Weights of a small contrastive audio-text model: text encoder layers 8.
Rows from block 4 of the text encoder, named by matrix and row number. Rows with one number belong to one attention dimension. Each number is 128 + 32 x the weight over its row's rms, rounded and kept within 0 to 255. All counts start at 0. Numbers have three digits each. After the name is the row's rms in percent of the matrix's.
# v: attention value (text_encoder.blocks.4.attn.v.weight, 256x256), inputs 0-255
# proj: attention output (text_encoder.blocks.4.attn.proj.weight, 256x256, transposed), outputs 0-255
v.65 100:049107150101128144139126106098211179172125105169059122097147079153127135111133126106149128092188169092156210191183091100082179157141115136070149097173097114134129216131075096172114141122139145121120159123116088106136178132082134044147112121154137142138115102147125084157108117192121142180133158142149101134143110109129123132105175136136063101128162177144108144151118126116125112105100081072146111161169090058093150115104136095094173109110175154150152130135110107123127147147152129146167201137163102243134161141105141119127130116096168118107098072169136190154066129176141133115169146153122137134092080123156131104133091088100120129147149152060166090115172153106139134156149125098115127128086150065124123133136118128181125091130121160130094123144160095142191215153157171
proj.65 096:173219125126128128140109117111098198148100127126140123069055172141101144165139112148123130084145151180137153112125193119090089175127130126155131112176150155150099061083125150137141134091146132125120185175068190152153139179152080107112124127135143141104176147117171106126075154125137126108134102135106121140146153129181143120155123116104157125045147123173159113136113190120174167143096135163128102128126083122151130157109141092089104139123161122067155155152114186065201119108088139139113170119187142141083083113080147207145057110108174170125138119136078137136147097133101156132156121132102162130125077135035164153201114150063109089184099131102187147114148111140087099142190130154138099156089162172121072098153218101119127145134140178144118106148082159137088132144146126
v.66 112:108120140069098159104129098166154085178095101097183211181187173099109090142160093167165127171066125105132054130091105214135101118157106086125113135122169098141141105123144117113069103124149149143118117165153134157159096129156115108115143122107145165140165146066117121144145143144093198121139111119109122066169181152117121080166117091176103143150143132113177155125121096126101112104126108095094164108106147129192087143063186115166155134144090118140161163132148138099105170197155127161110135146189128132133119070210172101149155147146144133114159162165088140116156133177063091125068080086167098163082172165125180117123127113136113227103122132140091122175196094127144093121086109137189094162120147149125091129109123124115143119100169088181144103097117118131133149178126186
proj.66 110:099080139070146164216157116143175132124064113103127112132159135152129123127160141168099162167129185183134111126111181157128080175127122127112151151205157116150153164123118141122132206109175161134184107156099119127145077148133172132082094135129077164151119150172139080182168153084117105106149134184149140147126150136104105129171115137156085063147089176158115086115113122110143134055137147193067196138116128136133158144196113157079109151116124228125118106155138150106142102149119130131138117149135141145116145125153169118097160155122195131106093095114101146175171190062088114127094141160069152175117115113081176101109165124112060117126181106166136089136116230084121174144130078162084173173137145160116110117170133122118144166189142150156148167104120130136123109124157114
v.67 112:116093073135122113152128141218164153146143153135082126085142147161161143166153125150149133120122142128121070112089073134122139107163105071095158098066140083136133170117123073118125142115237192110091099132149109110104160185100080057158107076102152131144155122093116162180081122120053124115126068154145131087148144157085100138124135103101146144119126182077190119148177154107129071143133082095127122126184098136127107120134168092138090145094151134131158105134081061134136104151088137126119117145147212189120185171162119155106176112104132130120135102139056118157118132232194145137162101146160148116098058114171143132116107121094138121161099088153129133130124139123108137074133136084140155142166175101141143105082147174087110101075176098118108158129093152154144193108160166
proj.67 100:165165106116125115119058126055087147133096122104131119106100144179134108128084148101145145148128120138093167120157121135128113124112094126116056141163122144122119069159114101177115067128157063087089147143018124137162123135152084103144144131147121152184170197072131090118139139147182165101064064116121114192110179114156107110123083171157129182081161132094083166093124164096126172136098134121101149159116072094134137126113063168091096127168168121162143085123101151100123149128119133099064131116108097141176046076051055112125102187094131128113096076082105116110083124169172146126121137119111078127145102081102165085126139107148119134122145106095131098127161130080098063138139094156138123103060172127122102116088081128146112122154072143092135113116164120154073120092179117
v.68 109:185108124139147085126141153140100149152111093100153107113107099116097123163119117100099079101148070149093187124165118062170134123113111109129125074145124183129104143151104151141187154137120106103157182119131139069164122116132154095150142130178130128143117124112178141124147171137133146093118093106128122185106083095138135160055044123144165126086119103115158107118119094153158116117123156120170128125097120140113175140164124157173137123144112159129116081128137146161139147099122098090149144113156146105165105119072086166138138140075064142150121136077113125057098162150075200194170148141097153152212079100122082183186178186122161061139110121138214123095083213152142139129109160023109115076173103147121131167110116139151168133098138139078144128211071101108112148090122090
proj.68 110:132146136128129091139058175071038136103236137150138133147148089118062183121125138088154130128106133120137165142167108087084110156163110139160085120090140135106112082101162144118121053082140124146110126138068161104167187141112163127135151093154156118148089095151123103118150170137143186119119036142087110171138134146161105159169184173102141138178162145104113158131146105103089139159132136107108125142116089185111097097098123101076088154123125094170098124134077111122107152120107144072144146120147107132125156115117083161139152160103165080111158127166152078128098133137216082145147128136187122136123143201116122181138103095155144109182132095146104198116132078069070105146133106187179130176186135128106083102107137109160120189126132205108104144083185115102182136136147120
v.69 093:117188121180094119054166069141149124106163130097136103162136110107188105164132167068140148102127094085067142113101125111174162093171167132121125105173070127203139112152156190114169086114127167081048135142132138123108173084119091192124138165109128131154157113150097137136116148100121110135051099148135155119121081110156139207132164054119092123215168135142151181128169117181128080108110145151122111138124116113080144125140120144090113152084238142082199171184104138096087111102166126138138143103093107124154134147165130098141084157195165123147127140122161158112154105114184121129169118126114165128147138173152069107093136164130117104178111151101151129134081142166147119133099068096117131084182082139137107142142136095165136155121139150123188102094068162104142075144133123
proj.69 088:130134130072103100138110090155081131168154071129135123138104114162166155090086120098129109128114206112156122106098147122051153119120117107157166133059156115095137145153136038126091144150164092168175117149202082196127101128072208159124153076172154126095113150174112131110069113152151135034103125104148102134143157125151138147144101080127193105088171122132078156136108121120106121136150060127152078108100143119181145144110134115073114103161082082133089065132097125134119119122102168134123112087159161129100111149153125095094145091120073063092132124207125116137122095141118092145176117121134134082201068159146140204092081084115132106099176136146088133088170143142204143092137134090146141117112149150103190094151061116110106115081139136125117117079166122103119119132134165
v.70 112:131121185144100120137141127125117091115066163179168100179108147128147152121175125180125142148062132131150096095112145149158146135069136093049078181134165167145108066163100139072112175096161136128140125149111153203154078144149092098056182152139155129060089188145169132118188147137169154148128117147122100158148162125118141088168104113065150076137136065137126126157119107115113086115154097099082100087140154126080095136124135210100079107087139144113122101147126107099116199122119065128103166087112138114143155127159140123109163124112118108191092161123184118156153123127132121137099137111129123217118181081116076090112119181152185133149104122149062110158114071101182095065098134178178103124188103100151151105137125142091143160163186126120105123159136127126097067153122151
proj.70 100:104081176082127123113172073126177122094184171131136168133187137146099114125170164101176175150163123160123122128163135106127085089192078117150073080094102121122138095109114159188105098200065122164139078087164147123085054158113101135164121101153119099119155152110105091118146124123075149131103111116166168078117129132133107126106172078155121143181114109110125130122134121136102165107145180147188149155093178098194154177106101114144172155161081149095106174146125082096130139119151177133104090139151092178163153162128131173071140166244118094112115157138136117126142161074176146158131176114144067117146148159156176131091114050101114148104155129127116133143112174170143137153134132213074150099155092119135144159164078160179158142125102115104133161136144063101149151128168131
v.71 097:150125118173120123121081084195093174106111124049055127117103121093130107103137095108171176078147152102092159101099155131159122172128127077113152110109081083154127111169176148157111113039163128142160130163148165152180184139126143160100193166145084134126065112125104124115070170116154128143124131180127156134151172196184153101080102125163151131118130101070128100142177164140121129167136149072131150099186086143183112140163153149158125097189036108142140184114098172132115122076153138127108116045115153138110110156042147137039144155098106150103115159115116131078085141151109145121129167119142162076138138131150082082134068142131163087111097129112177130132084095121128106145133082137110157152159113155114138119104089109133179173177131099141136118082136098094183096130122102
proj.71 101:104068099124139107132179056138035170122102081146166069138079114114093130072090124186105077154087147130124083192088089145116142136086052140174096119162172101108105140138122120113124187154108102102035117102137159093139133107107150157112095090107121159126093184095155140135152108109129131126102080141155092117139083167122114119204098090112134106097162127159113153088096118194071152101146099131117169114121132077123142155085090129047094142102118171094153065123120134103093129157158106136102132141141142171110105116184143094097110051168165070157108149121129162103135112116145119135129115088128159066153168125114130120083182138083113090118184142062152097147126156081122073140126113097115119153098126145125129165173081142085081084134187103184164121146089108155152118165123146
v.72 090:164103062155156012104123116134132171123132158219098151131111123074137178049109157141138114144135090144137155086147190152192093063119094112100078179077136094148153129110069142091137117162112116163166150134147137135115159087101104098137134151088123111172145125089095127136135133144129157147086093137126154105110177138143147078136195134144138148157173173145045133116115143103183154126094114147109110130109197135201081145129136086145138146132106138157099116064094142148105110183141130115107107092136085101108191122068150089172119126116148101127121130144196128147112109100143110137109022121122150092105172130035065180100184153116130129076132166166156120125130147092161120071121128131116109124139092121146131188124072146111079118149116127124110134133112130074147139194141132
proj.72 102:097110122126163092170133039137185133123119069121104136156134142145152137060142141133119142100134188065129125111110136127148081091158080153047115153164142114168086192201136113128130154135140196122138070141135098116093078147101160180072097134150075123134152138146092122159127051094136160101137117100131107125093177137053164148224110153128059104147082114153126104098146078132104131073100164178113120067108101092093118108153136160132120108092041075139084091110114116113172153110121142167120133101093125122073098167080149061152108114109134109142168131135072125184168108091134110087163129144103068111162086155150164166097106094119086153155119170125057101128139139144114090129124065112132133157105173120120141092142088138097187118121115133124144127133074168141109157132119112
v.73 086:113095102118172121119107101091106126122083128080140132164134136096107046063136146118138090122151147100109075166130144120136106104174149098135150184131137121109140203073103129102050076179178142101144135217087116101129091119107126142126147128091117165139174110137105130086087134067151081142108151140145119104125102175092163160052112095113069153168158091100154129087164135120207135100134110131109065138110117164086111189168116147115142120118167157129080159169107126053115082150142163160121108113074143125117074150068183087134091143111134141146143223122177134148136134118133095142145056114120098092187131137079166146132182179087134115114145136167120130111174168156134149161133155143149192132054085090130090162122150163124132084159103130136091141101065147113161128171119101
proj.73 098:103127146060122080145165149192104144100128085136159075181106120128188126082056128124107141073110130084154179173049129162102136118102114190189157102109131169091109111146132156135166174129131125082113149141137100169081161156150136158125108131109134156135115128145143108215111129181135137108117134105084076130071110106163159097142088134109149157082117143133177125212195143098144144120104124152068149068118136094161120043143140152130077141145082123133174184171140118142153085145113136101150083129165129139136173083166099063118170067075107142065166146161088091169153092124125114144173109108129151151122162104149104145087139129139116114085131171093127119164138120127103145099125091084094130156180118123109127238161083124095120066133156158124157129161137165124110086094132157
v.74 118:111147084136134087159142161126158183114092151114051101071146088129114138107123136115144152080096108156087213148156101110085164132148127119147160116097105154114086176097145103140129165128164146026095116124113124080133171097099140096097056127098129152164140113129117159172126147119119136109127071141162156102148114154128126137077132120153152100156165167150176107100171158163175079133094147160102119131090102049184112064082126117133133164133115110119153066062082103129132116155149116153140109082122169179125117139062063164122127134078117111105138077131125111086142205182164148133179145142164138118115066138146198169121148154092143156140085084109197081101130147129159153118160084129089159140120199115210081166157104130165142125100167104182157117152119122142173129107136175
proj.74 109:175103142170137149126079161124063104180206163147072158137124119207110157158112130130127108084172134137155117104141112154122083118122144123158121179143097142095082081101205145135114123115097179206089163183126140151115166131154072114138094192111177133175083098115126130094112083169147132158201094114125109130188132104175149152130123164065127163202144101118066120184136079154112094126093057149161172138140122139068147159111125134135167097063102113174171154173108199142130153103096127121156167149124105152188120082108095125184134181129084193150042134116129110144106094139175186178144125138125177149097132130097120137152122138162153141102157131139127204172124189109110135114110165139122119105163134161120111106144102157107149178125145159134114119121119110099090144158131122
v.75 098:095138174134088114097157181119108154117096144135135094158144114128168173165113164171142093157101168120141067135114176116093122100092126045074129138081129140200120120143113111169100148112165077080130104136123112160127109165175101164066162113162157125076142141064121171126097106078127139197138156093098122065110131149067137161139124114069120120139092157082088080083147133135123135132150119148112136166128100174132108091172098183111126166116147198132128138128095116138060201115110091141118132100097104127111096196168106137147087132175081098130089128192150126227150093138120092125113120109137159181050166101067168100166124153096161170110146164119108130107133082093110133130123160168083161142122077154139059103082157108068096144161128136074071132111102151111118132150131157
proj.75 098:140113131087156192058153080107130129162182164101127159085153146165168155148114113184133124134130114163124137152132131188142122084112118104133197125111091143160075146126180133124120100094088145178154131117109104105126136091107093122165099155151140075097136124188130114115097096147119149122165193170107111112160092071173095112137143133090105107131140142116131089202174128056138121081106124139194148079114185092122148158160175117123109126107140130079125127157164092125135171153158132101137208174154146156125180100145156114102181137129056156080105156126087126111176104131123143128102161126153174048123124101151144059137077076166126197085085140133082097114169166102153114076149125062129125131122178128131201111171106101154138152132095043170139099200157086097143153132153131
v.76 113:099132095090088111168111110070122104171061127097127088162128116124169180128086125137167110087156147139169142117118156104089137107158133063112157136121142095120090176089092098114145096153137154093142139144114110086060153104124088095088162128120128171140139068123107124117122103162138112106073069165166118126145091148153102089160159193082154158178144179137116112150160116110128132113142074134140087102062115145134160054127122139169107123166105146131153101111103136125075091176236152159137171094140091111126144166149135181152145060094062147119097136102165099173126116138138095143128084154127107109099147167105197177137106105093123186114121195116160149095079095056121192145080107112089165149081101101148097133183088097131053078116097095102085146116180174088132132135136129
proj.76 112:108125123092151112130194108148140149091129057151138087102123130080169088165127170164171118122106117136145143133188145135135119124108135136100107123187142158111116149119146145178138146129169129184107115120114108156158140116096108187065077130147120124081095145169098136130063118138075127095156159142097106135216134119108147110238106110134114124111082161121113118089109135117104123127099211144094070094119132064137126113107150191057146145084079132137157147128126075112151112081100105099110115087102125127103173148140120093143080129134142104079117130139026060091153113144167155137187150159157111100110108130152143144129190122170068140141136165080102086132179103192109075131139125125125092162165121088173126211095137140077123141176152185140098166173080110105076172143146158
v.77 086:209140113192177136124146083107130108163093118100200186084119164107109209114134158107176139116184102117124103191075111106104152109128146125105105142105169147094157123116136143163084172091101104142156140096155115146153152178120137139129068121131133118079083115145159158154036128099092189155084129141182137129139112145107169172124107107073143127123139145126113113123052158122204105111132094131179187130187143092163119142111139114152106132103187129110034101122145064151110139150131088124088077128148161152098115142126148115162112136125138085077083107161153127132116097120136137125122155128129141106047126099104128147142157142097093123183148131164128165171121196150115160149145152122118155151180071145196177192141169094118077109088171114091160141117146104119160060183103084
proj.77 084:107145146186177121145105072148188158123115059116126171162145173200100117104143102167163073116199164171078115133144138144123108100211113131134106125142147142150127170147154187136118113151094188110058114152114127154071170080101125083133149122076132136109248131099120123113108144098048150114138081150118116172090153090066120117106088092135082089152083122071150084078088072234088094132104145126163079114068094136133151102142163083107144142144061114105112133108152110105143155102146123153128150109140134116109140100130129073188112120127170126172137139136140182141124054090135117112136122104146125130119144104133114138089080125131071124087119151114105118089116089113164180099119131126136129130125117165150204101105170146105141158081152128101082160116164109152118126113157082
v.78 124:101131118130149111111198140060087107123156116124165094092136095139137123094150136097100054121148087096145166170168126138149104156121175186147070169151180142086129131144097121134141126104090055143134089157146110136126130082185158112154092117109126083086128119130161139112141140170194137087081149112114076110110093077141133131116126094173088147135123075111072133123108126077154156141113170094115149126088125151101157185179147123024147140167117161112065127194142123113150175129140076125123071115103107127118105092103150099112112104096148111178166159123173154152149059078155134124096092131107152119145141149111135150124154145161110108105136139128225149156094102085157109172121062161147121144159113152069156178128183063092080105138092181208095115141184099120097059130122087
proj.78 116:178071147195180111127104192133157156135128125096130174145108115090122144228110126107146125067135127136118127100127177114114118179152146134120149142108111106172073117117204128150108146150116154172163122131160112126106128133124140168110125128177186159135104126135142122124123102143060133135142130133046149195138148125116128145158150169058160116149120145145140074151157126196142073143154110121137108097121152135089065098134116104206167120106125043121164100096105139132076142152142163202176177114140135112130154111125137113134115137084125138210155097164129179131150126186159081167151174189092148146147055114129087230134142155160149118176176073140075140190094109152160158094087167137119115095163147079121087118156146172126110139106149113094125135080135131084124119184102143
v.79 102:126107087067124089177135110180119107171167163119150125130137147093084107160114120091139171128085166103107139153166107148100143130161117094065117198124108073190127104131167120072128084118158179047112127142153142119095134119138129189135144152075112186134166136184147197118084070101097195109123088139143094091117094100115128095182110120139079153146139143131188202135187152186115167116133131153128134128124170156089150107125088100172166116107239160165151134102122137104074064103131145151128126133145154146161120162140089128171118135116117155116157112095147069045120086146066101125188103134162132150167145157155152115126078139147093150175204128091113138126101076139116161112121114132132179121096132120101122103084089159094129073120090094084183129098110152098108143108140166
proj.79 092:076132078089094118102143128135118102117088096093111139103064154089149146080099194139135083177082162081173106083163085068115136117134129140153130045113153161121123137137131104109163174145160115163175115130150111150195126143122140190100061107139133100071103127136148153124144165133154097099177132115133156128154180200171112133116159143138123143165106168126155125123126135069117113124120170140116114162097124082125158128126119137069096113123069108087182143107105093192165159137090114145125119122103101122048144161129113097081201143123111086094112132127145157161100110124203133141089102162125100071080173160117129154089163092115142140111106107117155162185184091076110100154097144108146113115122093108104088136135060131109155069131106167108146101012087071133090179096147071
v.80 104:058138143060109095106101135163115094150134119102172137163187124166089105099161066094084094126128141124163141141120115135147105025141130106154074154124150143077172117209161144115131138154067140099134101126173115184158114163154136151166151111169106130151141133131129102102150138207135136093152155105135124071103124126137154089176168138138146120092103107124154140186112119120071090146175124130165146142163135210079106157115090140151145101137202086078124192118102233153155122154130119177167139115092133092176142083183137130176148197127140145089164122162117084110118114123101133083145116093096132148136184135175143090089088191168147110148155124174113130195120099090139057134147159128164182172097138154091133153099170185113115161141153127176121122112138131098162126145135140
proj.80 109:170100106117084200125176141167188089132139172094103219104137135088095113149151177142102144155108094114110140121121122125095144122137136119142170082134113121204094083083086130103155182143091113169185159186140125143136088103188135114099141119098110110159133144109109122125140151082108129158127139072122135116164120123175151148047193126133094139131124090152180121109144127109137138098121122097121121151090157142117166103142155145154116165099078159139173094163123101182107174139126135101202198124105146100167155142099174165138171144178145165188132147158160124159101150115129143143079183093118100116132143149079079177155199095123208157089125101133133157123106146097132149141129124159051097091127156113142126048178159107150159117158115083131245102066130129111093138072119115
v.81 112:096107170072118190136142093183104119126133150152111171109101140112126132182171089147122127181061133078137081125113164184116127152092093111148148113136156162193155145120171089108141142169149156126117051114114077176113090139093105143127123087095106131164190169097137140098117124083127071111163136124130076082189157129112131088156087148157114175117120169066153138132146168120093142129138034132125120210177174161141143145127123105161170111132095135138137162141111067136143127151099127175176154178120167144135163066166125091150135117110088156068169154109080098172132170154174127088142110121165171179143130155112182106121121161147118181092140142134091126194143143140168152120145154095161098184088151073124077074055144177090105120116152170135144121127108156122123199161107164
proj.81 108:153154122120077078190157139120089053100145159106077123128102130122118081094108185121160183110164143139196147175102049161154127124089154127102147177113121084067158098156094156088145102119075129127118157128109112148162076110077110071057132105169112110142118097110149087115183124133165135107117159137115161110106153121151131120132150125173096098115113115141056067116125136019152122136074151125054130090123114108089157149169075145130089183104141130147089106118138090169099094101149160124157139108121147130147086127102138133125140169046140098117120102097202095103108169151099173127114111105115091108109137064111165062184068083105154152111094077149136096110096144094094106134145107140142149095121090101149107158147071095131136100192112172111147150181153115105101095064141148
v.82 096:095149116099163118085116118172123149169129094096157111129135129153107091147130153157146144165114194125179151092143103135116117188163142092133152047164158054112151166146159149183128117080160146152072103134185139081090162094145153108133163148181198177138193102174132148145114116163168141189143110112149118114096116137121129119103164151154141145175150148143139104165104105092130126085148095081158129142162065193120117066172154158128174096106163105196120219120142180155127080147138111147117146105155074132078135167150179176115108104145143151106104113185083178086088133212157159111097123100114170140062138139146154160114121139065133152164118152067139105133122159124136125151100107115150133084173069167122057084160107083143164125112140134159132093083148126112123144132149052
proj.82 097:165147167157060178177143100092127137120145157124142109105107128154229123125100145062137129087141131125120145118116193121180167121085148118109138149117160162154158113145161139153194112182115100168193156124118087122133138135179125135138163089172106113118096127127134082154106173170087153084151083166079197137119181122153159112174131168137132107085104156200141114114162107088182132107135127095082060123142132127109048153117105138132058189122178094136154118109111154142155193171077092098137144107159187136180119110156094132139171150085187105077163115117083116160074189157113135124122180120134129126161072128132159163156124126140046100092114135143130125102156118116085057120085180163153165186115176129132156118070166105117144097141101167149126113117131144121155120144127182
v.83 103:183163098152164070144164166064119132116164123122111071131090150108131139093127134127092105120153106134136108112159092098129117159195171154170154103090074117147126164114136162144118055193127071137146142119117109123134153157142165082158147123200110123131100133091080149102201154164129124118149134147061149163114153127156118113092176090112136116061163091074117189136102126129113105149055164096072115146089135097140149110107109077078144113103164093129085063093136095128155108148143082092124090119115155108150142101047112108167128081133157080153092128091162108104098151129189114194187112128073131126165124107097100089166073142126133049065121097078118078147128145144139129098125110128146101093113164095113157134087113103094155165167079144123054131173120128190109089089140071
proj.83 099:133116115096088060072124123174083085093119129128138086120055098141131100145107094097096152127180112134106159170138173097137216158126113183150130160165156136122158155149141154145150126060174125154137131096105134119139113131117142134080103159110189187185124096132083120143125138192154138117113115111120089094214105175152123156195137188132161130119095142171141153112099059130119144102174170142157108090164135133127118086157139136107196105128155062170160125087113161131129123150124193121140118107117118114119117183079139135105081149156166142146162168162145117123135126148111117203146101158087074094119152119151125198145141100150127138167198206151128184160123081117119146077216082128156136169077098124089143144176103168181134074149136119162099131121115149151187091170159138
v.84 092:099164144134133109084139107121106109172108088143145127128121056225154114124095135106113125114127182136198190180072062113112121112125173147149047143169100130055139135162174150182157133107087104134070156114163119186136100117138152154176123104181136126078122143159096155157151095156168114125182122082147123139145104141124118172129109139116134143129100084153115158178137132047136132174134123124164108168158125107089105133171119196058059125107197072114096096162184174103111157097104161064143190108145066113177113120166147097119128136115184145113120080149171122169087125162114141111116104146074090141128154094103134113099166144152150098126162162162177153103151136075150105066102143091155138130161114138073127109138119118111089068133125157145119083149153095086165104073133143
proj.84 093:138124146154113152109105103117107148059119117132183133102171106151135130164171165150144147101137096089108135089140169118123104096143185103049147087159131114192122107111055128097158150157155101090127157115104110149105111138132161133051133144160076092110151126106123143126090115134058075110102148052107135220117076085130114095110126106118154130134144087163198090066169102210101153124095157099120112111089137103110118150116104099152166153111107154103155114094148098125071102146069149124110136130163167132082148140123091152147113074127141157157227128105158150118139098107075136118122143119154080141117132099135070140179142121097122117123074133030108113157112073201153069224126117173143122153090179105171165153055150159163141110146109122116114126103100172130136110099145146
v.85 101:116133148079128106104101114144108105155128136118079127145148171109121109191163113156127131145072161118156125117104048099120120151101155091143095106134138131196169147120153097087066153045105173105082123124134155079134110153138121107160153140218111126091131102092210100178101135149120184147145160066145139092134129094099104113121105087093125075089104154085176051111129141101147111130126118106174170176130103164084085125122109152166123142108162119129158144143121155147111146149143092144056098092127070122094153119158139136142139125154138118142101087176119149217155108189134147080053113172157130157137060153071092162138114128100174186163113161121142173157128109093102128098167129142192157130144042209109170195106122132119093156098132064133125108119099111106178136145118140
proj.85 094:127167078175115181094175127185120119075084127100173112135135122191105137093097137150150137126129102116120161148086159141139178105096114064123136094170168127131119095097075137173103119179087150202113139180078100116130140092167066128109185057153115109163162172124058079102129195134126111135131136115115090139075129144173126129159138143107111137093097117132128132170094116129133135024127068062104129106130134129157115071164181139094107186115127196161165166120122130128099168151115152123104137106154139172234133084158139137107167214149155213114092145095136114132113117093135121094082171141121103080122146135099161089145175113158105165112092118090103159148130136120125089127079164145110102128111186143119159103132109124154129086093106185141139088123129120176160091113148081
v.86 103:186125125109146138146139113166093090129095113140160105166131135125093160165155072155162123197130114124153092139129135070150158106177187101084131108066172128165198111110154113124114154107105134119076083128203162140138160123155056112120194086173116147137180148118158101126124165107177149096122139162177113074125156152150114129122141104137144151126079158144100053177113166143093076127134108146139106153178201166178106125141037162152167096134118144142126130073149162150136115159112142111107138117131167132075174131139147132107087080158125151124144106164090116157150149116104129063143108083198132207081101166078098136172153165134082180094108152133131093146084114057115154119142144192144072149133071077136156156139174167142144133167147062143148165184105151159136125155100123
proj.86 106:114138163104140160215170120108098101089166142103085183147156126122160146122161145122129124170166135180136117175116186218149157091117163098120138129108113165129073151128101165163110118089153134097126147196074155186155100127156097169145137116158128095144153203121102141118149221107132149143153132137127147208160149128130117095094181094183113107175057153155071071111111153116151167115117181171122144153126130128154215131180127162131106158091121158104120128186149086169117137113140127120174104100152115135156094171079084176132117181131150171153147149115159135127095143131147190149171144112110140137127169143130185140136126105141174172135160130099130093163116172111142146168127157177166155127131153160154181118106074100166125205161124180123170155151185094183118155084171147
v.87 107:110149126118162110139084093173139140132128114119064156047114096091127152113125160112136118075174100151112166112101097130118171149132083146142180079073083144109148143150102088056142159104092150118188133158087121071170130121102146066143051190137119087139111111124139183109128106087157110129137134133110161203116116138177135074070136143152135082146073199118122135121138105203160068116117180130135173147139091101132155143115132108127119102175122110178111082023111121133138081119105116109136102123098146130133140125093094105094106111108126118107111149137123074071083117187131180174119145116180107058156083109190131124142080090138155109186143067097124116105128148101094143132160131064105151127119087188174106088142084136122101140072164107110120150133181135178151162104173164
proj.87 098:133144074147155149106128113126133144145135172159092162119166150132064096074132095124133079135179093101074150103186147088138085202135121099146080173159136112093162114130188106102135096147137132146086157127141136087141135152137075124129195149075146192139089079095176152129090170172135169166105086166120115131091110093111136213108078102157105147136156098137144122122096105151112116123106097108116153179160088120124129123042215109128153166133142114087113156112139144137160186137129132117061091077105137089152107134125105160143160139110169155103091179166160124148177206106141132119125095169146149145145174104094126112116128144098167141089118101145202204087156158118104126156128132145131089145167120173101131144143209181153223165126130140158055113164151096159127101175115114
v.88 108:115124085098132115089149093152164125135101100123072206097115134175122145168128067089139130099127062104073102152094080162145151079125118144115128123123162174149140128117165146102159114125162137114146130203112130113102146119066086127162107156109129140135150162121069134139047107128056163127160143140136114057144129126113134183138098134174119106117124152089104212135151082136059122132084134103165105165142083084154164098142184107134117155157169155101170094125131149106131104115126137191128112068119191166126128127138193097111155176125127170095178122144155075110155132143183078089170110150135137094106120139171123128115059127164150144117218132128109126191143167127170144109131145041106103141037109121130085173145034179134120114126126089153094154111136069120149136154118122
proj.88 098:139119131100099128182101122165085151151113108091099134122107155163135098083082143123123099118125161113144154114138131159106143091118098163179125100136103156130097122133135167133056197103157116151090121109132055150156176128127144113116101122121082132140169156128181123192141143150167113130087111097147057171165167164161123111154100112142156130066158112120252050137096155144100134091100116111131158129093123116156142147115084119104102172128149106128103102151150118060059135100144147124135104148155163127082139099114112104148105093104161094160111110104069209130124058099108117151127148042137082093146130107060108101099106113118104185090087138129126178140099092065072115095128052135101118189114085138082142127109147119095103147103129193128214091084104177139092083103171121
v.89 114:182103165120106156130177111120112119117129101051208157193099108118139138153156124131129145092086158133130039119118170172157112137143106081144113152117174097150137100136123132132106128119135121190119133119132096174160108146135139170126173120135109127070152094091143135067123116073117169129137149181117109180098189098104126080137107112111115162124050119134127140157114135085088142135149105116109142085148164184166137154113152122132097120099030176114121194177196151128156146132091129165118126170146124095137123170204132095110112154186089198121133186094110110131135101081053131154089118158110132098154177106068126055162130102118116157117126124168095160147164145085153119128085153169176102179128114114063129141124149113035156103157119127099088148085115134080074082131148076
proj.89 122:061098147133117072120159112179179141098097144173141091110124144128124106129135132133164165117108130152115132112136100120160110146151106194091114123156175115136162241198148133114098145151117104067158095128125154109168102116128154152085113079137104192154113176168151149168112107142122089065097104130142157098102122159045140082142068176185180101106167109088136153168143162102105080111144211129132089140150162142145118110145088135107129157128137135128127095139100101105175109146157099093078087112125178148114168166158178136060108021178155020111184108123127139105171166120144076117092140164152126190164156132162135132148109161087137126109182150090153104130110137157157090171148090110139161138163122095146162148132111128131119131161122121156181162146147158122195156157105139
v.90 110:122160105159125104172154116077095134125130138142102184109085144155146159105078166112114122055168107145150192118155109058136122108121117161148097115101064142096110107157179163109167143200141083092129156137139153104131145088118119113122073148085082115153124149168139175163119154109106117144090132142045143202151106182151161185052164126115159129133102103144072181144185152155126126157119173112153151099161152079122133117173134127109143182146123080137103104108153143094100070109125165098114079099079189124098097146046111120155102136096168089098182111110144106106114193153146139147160154144124151080165080029137115191108121135160148089183160132109169162178095137166118179134140095086099173114137129133153149120143145109106092149056116133075125156179160121140134146089153149
proj.90 093:107091049169136060121116168129140185118135065132139107146092121161101138058108148151086104123123217159130132118135112124144105151167135170145090128104158155140127120126160168073166206082152084128132125107175095126138150116097132133152146114143121143143072107124100150131169067109112141167079172092169116138134132145163113151172148116174123140075219131084151071073139149219114083102097092133134150206141107096094202095083085126145161086133110099127138143119127126127135078120131154116131098118100108144146121135101115114158159049152092183102111129142093107151118106128119163096116115127134088104181191134138062143170136191097104129117087152154157195116114100133108153175134077098147207144072132157089159159130106143143178159125144154130099101141050182126129165147150133
v.91 101:160154075148160031132157120048043135097108142085103085098078117122151109108089117120076108109138100203121109143100131063097112140155164174132170130148132150112081123090141134142112126114124050128169118108108091124151130096185187156143178064175137113110060140160114157115143154112179081111101129149152175202123100133135198154092124161151174200128132089176073144068046121103122125098124154133175119121116142107113142115176125110117084065083154120092122076111154138085131087127125118082142164120115095084075127097102179128143114094109105094131171120061146119113147144145095125129123158104078115042149126146136082139149151136110121062164125122161167126118088103127139156125133128106103134135128151076124165143127139145142173086135142183142113105149158105141148044118143116
proj.91 094:122094187120155075119145073081101161133058040146226114169077059115159164092140081123115157101117106098158190082173135107081137119122117118134078113129126163108133119133096122142162081121119139117084135105154152136067148160129104203111115131124131107129142065094179028100117120154174130104131108110111092140171103137161080126157185130086169068144135155103188129151183094181154144172122132093131079143166094114120074154141098153114092106113068074094079125139098117116102104135207123123140104145133121135081179127093107119110146099126145102138196144150104112133175073119145100137153176085154142141118087109140070131177134134136083100110160175092128121113148109206090088094112060133114140100132131128113142171144140093129128142138110144123121171165097142144094127149136192